A small audio captioner, trained from scratch: 18.1M parameters.
Rows from block 9 of the audio encoder of a small audio captioner, named by matrix and row number. Rows with one number within an expert belong to one neuron, the router's apart. Each number is 500 + 40 x the weight over its row's rms, rounded and kept within 0 to 999. All counts start at 0. Numbers have three digits each. After the name is the row's rms in percent of the matrix's.
Before each expert's rows are labels from the 100 clips, of 14976, where the router gives the expert most weight on average: "top examples" is what is common among them; "loudest band" is the band of the loudest frequency at the time of the peak. Only what is clearly more common there than usual is listed. The data: struck, bounced, scraped and rolled objects made by modal synthesis. In brackets: how many of the 100.
# router: router (encoder.blocks.9.mlp.router.weight, 16x256, trained with AdamW), inputs 64-127
# up: expert up (encoder.blocks.9.mlp.up, 16x128x256), inputs 64-127
# down: expert down (encoder.blocks.9.mlp.down, 16x256x128, transposed), outputs 64-127

# expert 14
top examples: medium (100); membrane (99); steel-like damping (46)
loudest band: 500 to 1000 Hz (55)
router.14 079:531491467453482460518469524493472494480476512513530463486518576461410527563481550507507529561525541516537501496520542452441501546509524555523469461500492487488547498457486557498529506385500448
up.0 082:537507485499433530529529521515538492504512563512533484422503494516466571499437507530535458465448551473477438500517488495517499484530449513454474539561548536547565474533503471476487527523395456
down.0 085:479513448466441537485473465533525498523490501430541476496561512515550481475501523509596476490576525521478491486503486433476513418593457559515474642495391464472564544485535500484511448461526512
up.1 092:553456526528571472549495493519523508435491527461509439511541478451560527528438450504528494432525436457523488528459506534443517509545588462499538432446577531485494482528494492511491508514452473
down.1 087:533474483460483505568461599404453526532539493485478480522475420547557473487445451473477483510513527547532533517519492487606525472467542457528533531514534475415455571579488467433492437536439454
up.2 093:461525503464479505510500533465553470566528462499538413476484475401627526490487535499508508497477468534464448537459474462490494510547504528512514415542564493515484465615458519474603429540510538
down.2 095:552540512546494442503467460475516489483439482557402474558506476530510525484459459537510451504485519465480441470489532519525386457486481480528504464536499496431469557509467541519577425505411463
up.3 077:498499529552514550494435490559440507500453539555436451503478548491453455573466516431507491478462453521458502464508482554488517434466443456446492475511497490400467489516542480458450461562480489
down.3 085:448487473531492493536513511443544467479477438508473489529454513459501498521478503513503525475508543503490489507483573468491526609461499528535494562483494505485491473532460555500477446517561512
up.4 075:548455422501457447456524466413514547466521511471556537516482433469504488425453440473566497494441479599491531515593473468450553500593470405493380478474461469627524511500468394500484524541574506
down.4 085:475562455507470502541482506463469494486479550502472529533524542528409518483482483539550524492480550524431477560433487476506387457514510466547534547480472492486543471536466532514513549483560479
up.5 094:538498506524475443509498563496508455501410515444500468523539482496491549471486523534529504547495508552482475512496465538554499528517489468525466450489449487470556595506498474462478548470522507
down.5 093:521518458507476453498451499392461468478527496499450495470505487434464485456484455505511403466479478498500476471501456576573567503481516522511530567538560559469514496432520481512504549521487495
up.6 097:553495444500435439492520521477407444455539474463578493567505563473504563536520438488535450517422529465478538495520445494459472465525493469449483518514525526482456539432477432443481474490514465
down.6 102:515533491542500543445481439526505458582594496497490514464496526437498465467408546444474567420540489564494510517484483497493495545480508507505512515419528445484561537460536456530492583488555597
up.7 111:460494513509544464525502443484555458570437454517484507506437447495517479533545491471504539500502467431408550510476518486574507449500483504468468540545533483477445535531470516591460553487507444
down.7 100:391406506547482482498531505524506541551586525547563461523497545466513520477514482539518519405504505480403451522517475463526507482492508510540472525517526494489489422382501567488471440513515504

# expert 6
top examples: small (70); steel-like damping (59); shape: bar (42)
loudest band: 1000 to 2000 Hz (29)
router.6 071:500502468557467535548504473509533487513510513515518532461522545514509496459540498482505480471563557485496528464518539429438471455496546568534528485471517589489548409497528578418478452469563518
up.0 111:555580484470512435463452515498525479488538527521570503525535482506499545512435471528492461509494531513502507445519453476545556460489553570496541466490474487533474493560494518587429481440478584
down.0 111:413549476481439503460561483523462496476485489516497471488520549460539440568430494520495526534472563572471518529544550547590532546552594480478438552511482546537518543527454491438496482542525481
up.1 097:575470407515525502554485473472484593483528542492466509517539468491478514544528489516435420411534470462455505555532500485434500456550471520508474483502473492499543459478522469425417550512535528
down.1 102:481589510471509553454479478583449482544497503496500567477488463499404571501448506482506561500564472554447540513496496536462504463577485398531508475515508524496438474529430544455533529503473461
up.2 121:535468493514380494530487555435458570484494436526487488481457586525499456468456477482515479496518517485557495506511439488496446485461508466504520522512503524461479514433513529456500508520464529
down.2 110:541480508543470534493494483545560530488533549474530516560507450462522492485522492479477466545520560474427508495470505468537456500492503609566484528555526487527562489517464559565533479530571416
up.3 118:476562509508495502489495448468542485500513477518488487496442495497503533506546457576579450480518588515440571417476523509538545491507524545508518524437493541474454469527508558472481417490553504
down.3 113:455560487495520445484520450480434505566515501544543535522496506470536476531509522591527506491507507510468514471484484540570547526501487499527466503511485454456568497552557470529445514495518566
up.4 082:432481510602444503511464478477473534478502486528500468534506484530460523528406482519492528444487513598530508494489483476492529549448525475431573507484487565561498452533480520446447527482543532
down.4 077:466544497604464531454474591512453495446450507501588452477505546497440534455494444527530455434498511438539478423545440459475480593482479483474442538527549471517511518503471501475442552503494473
up.5 090:514428513520422477560482430544497496561426534483505578381550431488462467438507461468485473483534458441520527539575513522576502479507570499481539511474447438527474557556525494504526514499539531
down.5 093:447522547471572531576482539557533522475437482469449515472506517538490548570511502470515560526553518488485505508430480491499470450478495528509497462491540560460567549474493502499489495402480436
up.6 108:477470466494459582435497509454486548483437488556524533482524488491493450453527503419414581505479501465563521547500449405486497505472479505534552526523574532479511440513526561404518554462524503
down.6 101:522529466531537545488557459542543557491440548495419509517471576535482549464551482482506459521477595581491525517487474524510399495527519528551438511543545475492560542497537465515511469517546466
up.7 100:501473454553486476468552447496456507442576505413475496478535508545521550500569506565529519556497490519453526482480441510526596478497604517542503509492519509527517529541440494535508508472442473
down.7 097:532526493455502520447487513415504457496492500571550456524457543566452444542469521456497511520440539549537460472453519504490516523493504533538491420487494491527468530511524504516553471454514494

# expert 15
top examples: hard striker (95); steel-like damping (69)
loudest band: 2000 to 4000 Hz (34)
router.15 084:444490410512541513474475440545621582530465497454422486493530584500521545474565526479489465554557544478551533505466569440445475475452454518548512543496515486471407487479464608451460509523544481
up.0 107:548484469507520447449548512544537423492539457508544550456448529529469512610453417494519545513592524538489482528470521442441559505440525536430536504462511539450463491445535446533420469496576497
down.0 101:560509439425519477489447473481509479467490539550497510424440567561472459536562407460457558464426562525545456528477535485472579429469472577539577469520477577485509451485586497508497490509512520
up.1 112:443520506528472569471454437509431469511458476486451549478495505481527491532494482482490524459486495572533493566510520513475542506516501502516535515504500537506431517492454497608527508479477431
down.1 111:488515518496612514453500485491518535539430516512459505459527499496412473494543563443415500470460467508551504433448557442538510487482567550499545476503486460558420503484523542418497463469518557
up.2 111:501526488546562437487490458445469534485489471464456511525531512491505506519455510422455466464508455560488487477530465459442578532446580518598459547521550501388551517513494493483491503510538450
down.2 115:546507620459485403526513548492585500495476442461499469446537588502488433491492496462530482473475451430426513495457473489511474513491500453542479585552530451451500532467491552475503495518554483
up.3 107:464496467467442517531548513503441509533498505483448430582498504485513519521505558529550577529492538512442474496451502502486592519458468541490498479513445503509484486504470490515531500541442571
down.3 110:535453548595533450491576476515466513525490433480432506451491504430565567529496497442552528514430506545424483529489481475503492468498538440474558493539468526562486515496413513516447568472473491
up.4 101:541484391528512380493495538487535544447442505484587497499550511478501522453544503486475551479450510507504538471462486575512468542490505452470462543479462495443514544535534437515470531508450521
down.4 106:478497552501497508475571486551539535486593515495529453536552427423504513502464557525522478521501471418504550473505505510486484515526494450535432533536473474494535440473538538522459519551465530
up.5 091:535494496379509521486504489506505568504526531483551551561494489475519528510518487532543543525477489473401521470570496532476503478453493497420517569474478519479490511466550523486498538527520540
down.5 093:513511522517430504586472434522543478539444498434478487524480515542437602551506505528501527514428515538477577542475504465486435465468518490522515538446492512542533471461461571497512501551424467
up.6 096:492512496510497489553471501436469474488482560425538486456561455498500505453522551433560504510574543446543488506503458482572535467437494483529523495449570543509552500517488508448459480505422495
down.6 101:498464525449556468518600523413556515495493542503424448456509461513512441457553436481517457517517586537493422486556465459454492490574516454618516498535453424526513458550551519511529558531529469
up.7 079:482555456479484494515462565516487488480532525468504439502488539494446508474477503538514437472466556523505491531466439618517552468545529504514507497512489464538530497470475492580494552508484508
down.7 085:496481484551481472559507515499529556459552473492499521513467472454474470505463548489496565399488423481548508558480522456498496496456557550501489518428519519579494514495499520459500524525530439

# expert 0
top examples: white noise (88); plastic-like damping (44)
loudest band: 4000 to 8000 Hz (89)
router.0 112:537413472506519379470493496508518507504530440479516545523450560553495518486540470463523426495473560516455497518478548438407434442513505437469473482537430443518521477470505493558481461498478470
up.0 101:541418497459493511479442544513501565535529537522513535508506559508491579458523483501487507491512530504560446503501457543546529516564463497442490436547526530472568486447535437460465461441501473
down.0 097:491564470470564595519472588493510572441555496515550510476496432474414400427551567485528507488544562467515500533513470593432516510492487502505530452556494484479444503428492503554585482489526460
up.1 090:529523564521533539576488451491517464514526478514408451463506480513549541481555522526489521449440465537389494457530465506482504456417507420533589534525420527500476539585458457484541499502499509
down.1 095:524451537512460508513530526452443511497552483514557475470475520541440502521549553519488564510462445513506501477492523455499518474458508524479508547525387481531472405462519612503523537462513525
up.2 096:437534455512504515481467462458511505474441537482487544481469497467538490506455492511538495549571480476534499493536573528529577571467531512469539509395496471484470558546509510543511479516427500
down.2 097:496528485527516507483450474498445586519537515477564512494463438518563412542473452507528504457524448590502509475513490502537572528492488506513519440518437505434540464497588479514561467414479436
up.3 117:468533414531525445495565532519574450437477497494519542494489507443456530432496513442515464466500482530497463423504544487435428555485516473568466483504497522500459418547471474588489442548536543
down.3 110:460546503533429542453577535541487541529490568504496475472488570488549515473525430500569508538482476514507482556553432539463487481470481597447510477485530495463548469442418463481485490533447477
up.4 080:520452400483502407420517490515498475527570519459484472483454505483512556462555514520459479476536532513448437604431498471512496481562506510504472479524497501553445452596429432468443508515395560
down.4 084:477606491523561541482391494484484534511464507499490452467485462490477435503540492505513476521466517545522480486534546565452516557458484546531518431429535529532425515485518483468477504503502474
up.5 098:551562493448537538517431497554533549503426461480494499537466447492518437499493449524467555555592462537472447441480524515451516569470469567492491458476595475480531513546546494495498524523547491
down.5 101:501508533508448579507519470527496478517517526543503391540479454490467530508421459462451504512503517494503532529454571515558496487527504434535458515447471512537509461456466534484538535550495487
up.6 094:485550536543513448440503480582527519474418447485555478403472397431483507476525439495508452504514486488437514528546562526487464563492553525551534543518488542517521515470502490523529518554518450
down.6 097:474417497513472567530479536532480514558545499447484468588540509540550570576496582555419479457510376477499450501505486428426498457492505456514536490483493550548485489530469500491469454535508547
up.7 099:476443580485546577460522548520464526510479504519506486462518510442554501516490459485528513550483473437544470493465518501490533543503442501481507441438500477491548437482487477470476508551460492
down.7 100:447567492505503503548517538497456454490529495599513478501515543549421473604438510505517473508472551516513448585563437499474475441488460526483525466502480549489507492422544528579520443514497462

# expert 1
top examples: reverberation (59); text has "room" (59); text has "reverberant" (59); bouncing (49)
loudest band: 1000 to 2000 Hz (25)
router.1 068:499492545587586453573560561495475532456478481587500497446486571486532529495477516475528460512607511476555601494541494550488485528453521540494492502576483415489507529539518539479461475478551481
up.0 096:391523497507544524549471516463504503523483531471534497542435509517452497494497529458527519572525552542477448493553444516433532515547486454546480594433539527441453503439486504471523517477457541
down.0 105:478500516510507519513479542481507524465513494603499457544465505599446514419485550552466483422502579513504524452525489490501457581438477592476490486491559514462507528577451497513463501497469466
up.1 098:530546479495457449476535526488481546452473467449549448539519493546511495510508529506487540534566513445571512493492608526430478497494466556504496502484548492609507459499486442497502505487522497
down.1 099:485497459451474494541472428530479469550632500505550524490522468534529471454508481535446459505485503423534454409507471504480493515602539540537570544531482414514526515503479515432499511471567532
up.2 107:497473566502463475507531538541522467480509481514476515508492452518484477551497570452503563426485519411453429591507437470517520501458485495497460504493494576511502535472539480519496536563532502
down.2 102:475457503469461477452540513491481571545457476492520474435533445436420500480506508452471464516519516574456529478530410499571500471469574489459465530550472423542519556466478493490470530504503571
up.3 109:547559407531482467437480492473487537483455463511476492496460473557536474474465561519542410532473516516456483475524487458483496479482517524476468531575511580506494534564468539530492512534427530
down.3 105:553509515565554557498466519550485433553503561503511551550480523502557519504446424446558452464470514523493500493559446487447526387477558508479469475488499427530562463537591528540491484529547509
up.4 092:533468508428485529468551458535466449543485498486479559454536507543548385511442545509539461561559535453445512411431519524419404434449437562469538491515459486489455456492519526509482523562475402
down.4 099:395502506542509487432456392503518516484505509491520509477495509538514519480484511460514436480549517518557488539509527529513446511538518518504464494507502456477506487519477537494534473469459467
up.5 097:468506554538388489475466473495485452541520520542506525510475498537512534524506496481519554484451495524512503428466440556470509535474513519522545517550493508433483495496557439450433573532536487
down.5 092:520491484484514513500546507503523486475538513499531468480525425508472479512490443429484492489479435473498552456521472545400526463428504455495508530479544454495536481505424527606519483479457529
up.6 104:500540504510512541467548505520523438511551506538555496439495538470492452564441517469505423445510468489510470442470468493476475507437440521502425519529493459516449592500489501534494575510507492
down.6 103:487464544443473542523574465492512529479519456510468508430493508494527561477505560507482526507545575448568466553515464490487449512500537511514532463446499438472545498489442458530485501473572489
up.7 104:466556494582525517545457469508443481444532534554498475511494486523508525589515486552471502574518504472499496498481460554479543546576419438534518563577522511452527563548516524550508467517526468
down.7 099:556485521488505570502533551530489512510486516511502501502557510457549445462472531461436425503534514638521520522541532498506565471492551512441530500423517475518515479507512475502423455545434492